config.yaml
dataset: "rosettes with rotational symmetry"
image_size: 24
translate: 0.06
depths: [3, 3, 3, 3]
widths: [64, 128, 256, 512]
downsampling: "stride"
loss: "cross_entropy"
beta2: 0.98
max_grad_norm: 3.0
max_steps: 8900
batch_size: 256
lr_schedule: "wsd"
final_lr_fraction: 0
Rows from block 5 of a small image classifier, named by matrix and row number. Each number is 128 + 24 x the weight over its row's rms, rounded and kept within 0 to 255. All counts start at 0.
Before each channel's rows are labels from the 100 images, of 14848, where the channel reaches its highest value: "responds to" is what is common among them. Only what is clearly more common there than usual is listed. The data: rosettes with rotational symmetry. In brackets: how many of the 100.
# conv: 3x3 conv (model.blocks.5.conv.weight, 128x128x3x3, each kernel summed), inputs 0-127

responds to: vivid (44)
conv.109 [ 77 136 106 107 153 112  97 137  92 143 122 138 144 127 170 109 116 116  45 117 145 139  83 142 124 104 131 110 124 101 124 112 121 119 153 152 172 156 125 119 136 129 140  83 152 127 103 104 134 110 111 108 156 159 132 151 196  94 105 117 116 121 139 120 133 151 142 113 142 116 110 126 136 112 135 150 125 111 120 147 124 125 108  98 154 128 118 139  69 101  75  99  98 156 100 136  74  97 103 113 103 156 165 126 135 147 152 142 111 127 111 122 129 120  71 127 130 127  92 145  96 153 110  98 122 150 105 121]

responds to: vivid (46); four-fold (32)
conv.105 [ 81 157  78 128 105 106  61 128  86 124 129 128 162 167 123 148 118 132  73 110 136 148 119 124 129 139 166  88 130 124 145 128  98 133 129 145 158 148  91 125 143 139 134  83 125 118 133  92 146 144 125 116 161 146 137 175 154  75  96  89 125 137 122 109 107 156 149 122 150 101 124 133 124 117 140 162 133 142 137 151 130 108 121 124 153 121 133 156 104  93  70 127 117 144  97  95 116  88 105  97 131 169 138 118 159 168 138 118 108 121 115 130 149 104 103 131 162 144 120 176 134 107 132  78 131 118 125 133]

responds to: seven-fold (34)
conv.94 [ 88 157 126 138 142 122  89 155  74 105 151  87 172 159 137 159 148 148  88 108 147 143 120 129 126 109 159 108 131  96 172 137 115 144 141 113 134 134 128 137 131 103 140 121 140 100 169  94 164 154 140 128 162 146 127 152 121  86 120  74 165 117 105 139 127 120 153 170 159  83 137 161 128 124 153 134  97 161 128 117 148 104 120 117 147 118 117 168 114 103  92 139 104 155  87  95 116 110 129 109 120 149 137 135 148 165 122 107 116 143 121 129 107 124 112 136 142 117 132 210 121 103 152  95 128 148 148 135]

responds to: seven-fold (36)
conv.45 [ 87  89 125  87 151 127 105 132 136 120 156  82 129 151 130 138 113 106 104 129 134 166  71 130  99  58 171 134  84  93 135 106 111 112  89 123 138 116 149 121 119 108 131 119 119 133 152  97 120 129 105 144 134 133 116 161 104  88 108 115 135 107  85 118 113 138 133 138 144 101 142 125 142  80 124 116 115 134 142  85 137  76 140  97 134 124 145 105  68 118 109 118 136 142  98 103  70 109 140 144 112  98 125 173 118 140 111 103 101 119 113  97 136 148  96 148 130 117 110 105 145 104 103 122 121 135  81 126]

responds to: seven-fold (32)
conv.76 [ 68 155 118 127 132 119  93 134 111 118 161 118 138 137 127 149 109  90  97 125 119 148  74 130 128 119 125 118 112  87 125 102 121 121 164 115 131 159 131 118 100 110 118  83 125 117 141  93 117 156 111 146 128 118 119 140 131 106  99  93 115 129 125 120 118 162 113 168 173 109 103 153 132 124 131 135 146 101 144 149 136  85 146 162 123 156 112 124  88 127 122 132  88 153 100  83  92 105 143 118 162 107 172 159 102 164 162 129  98 108 101 118 147 146  80  84 115 184 121 145 158 120  86 105 113 128 112 155]

responds to: vivid (58); three-fold (34)
conv.112 [118  89 120 150  91  84 168 117 137 103 108 111 122 107 119 117 104 114 124 188 150 123  67 125  95 120 115 138 104 114 103 116  99 101  93 100  75 117 120  92 148  96 160  97 145 132 122 125 118 129 115  95  89 102 102 146  91 158 101 117 126  96  63 129 123 133 110  99 120  94 122 136 142 135 130 132 112 127 107 119 116 118 130 112 118 120 100 100 142 131 126 124 127  80 107 129 158  88 175 134 117 100 146 134 131 134 122 126  94  96 108 145 155 142 128 162 134 119 122 155 137 101  64 173 106 128 134 111]

responds to: seven-fold (45)
conv.29 [123 119 135 126 117 108 132 135 129 114 143 115 164 138 111 106 135 133  74 127 121 124  69 131 105  71 143 111 133 126 119  88  84 151 104 124 112  87 108  84 103  95 147 121 149 156 109  86 150 137 120 113 119 130 151 153 119  92 130 111 109 122 125 115 128  82 144 121 128  82 111 108 149 112 146 117 146  81 100 117 134 145 146  87  74 116  99 137  95 116 130 129 111  93 116 106 139  89 148 127 109 106 130 140 121 171 128 124 107 113  64 113 123 103 101 159 118 106  94 138 148 148  62 149 125 150 104 105]

responds to: seven-fold (34)
conv.113 [ 81  92 125  91 142 122 105 137 118 117 148  70 120 145 125 121  99 122 134  88 112 161  96 107 112 102 143 132  90  99 149 125  97 108  89 112 160 105 156 127 124 131 137 121 117 122 156 138 110 130 102 129 105 119 126 151  90 112 103 132 125  90  66 102 106 130 142 130 133 111 141 130 121  78 121 119 100 137 161  97 140  70 130 119 144 121 136 104  84 131 120 100 147 143 106 102  61 102 117 146 112  83 125 156 106  97 103 106  81 109  97 104 136 132 105 124 120 127 137  89 120 112 117  96 120 136  85 111]

responds to: vivid (54)
conv.89 [149  91 147 133 155 124 142 116 145  77 138 103 126  82 127 142 120 107 132 134 139 133 103 132  91  94 147 150  68 141 133 125 111 118 113 104 143 123 117 110 122 103 107 100 104 133 160 108  76 145 105 153 123 109  96 121  65 119 111 107 145 114 145 122 102 132 108 152 158  97 147 140 126 119  89 144 118 127 152  81 125  83 152 137 145 126 151  58 125 111 112 124  99 126 146 113 120 131 111 150 132  77 115 164 115 161  81 117 116 133 114  99 152 140 122 103 102 114 121 151 196 140 134 137  83 131 128 142]

responds to: nine-fold (33); ten-fold (32)
conv.37 [119 135 138 153  99 112  93 141  99 112 101 142 107 106 115 116 159 177  75 142 127 146 129 102  96 117 121 118 160 157 145 159  99 124 145 115 132 130 106 155 156  82 143 120  98 140 145 106 138 107  89 138 119 156 164 137 158 123  94  91 173  99 107 123 107 135 157 130 115  76 154 117 147 113 107 148 147 129 102 129 148 105 107 108 141 135 164 119 139 124 137  93 112 128 124 116 157 127 124  86 124 141 133 109 159 140 146 111 117 117 120 144 139 136 150 166 131 149 148 160 173  60 158 144 101  54 107 122]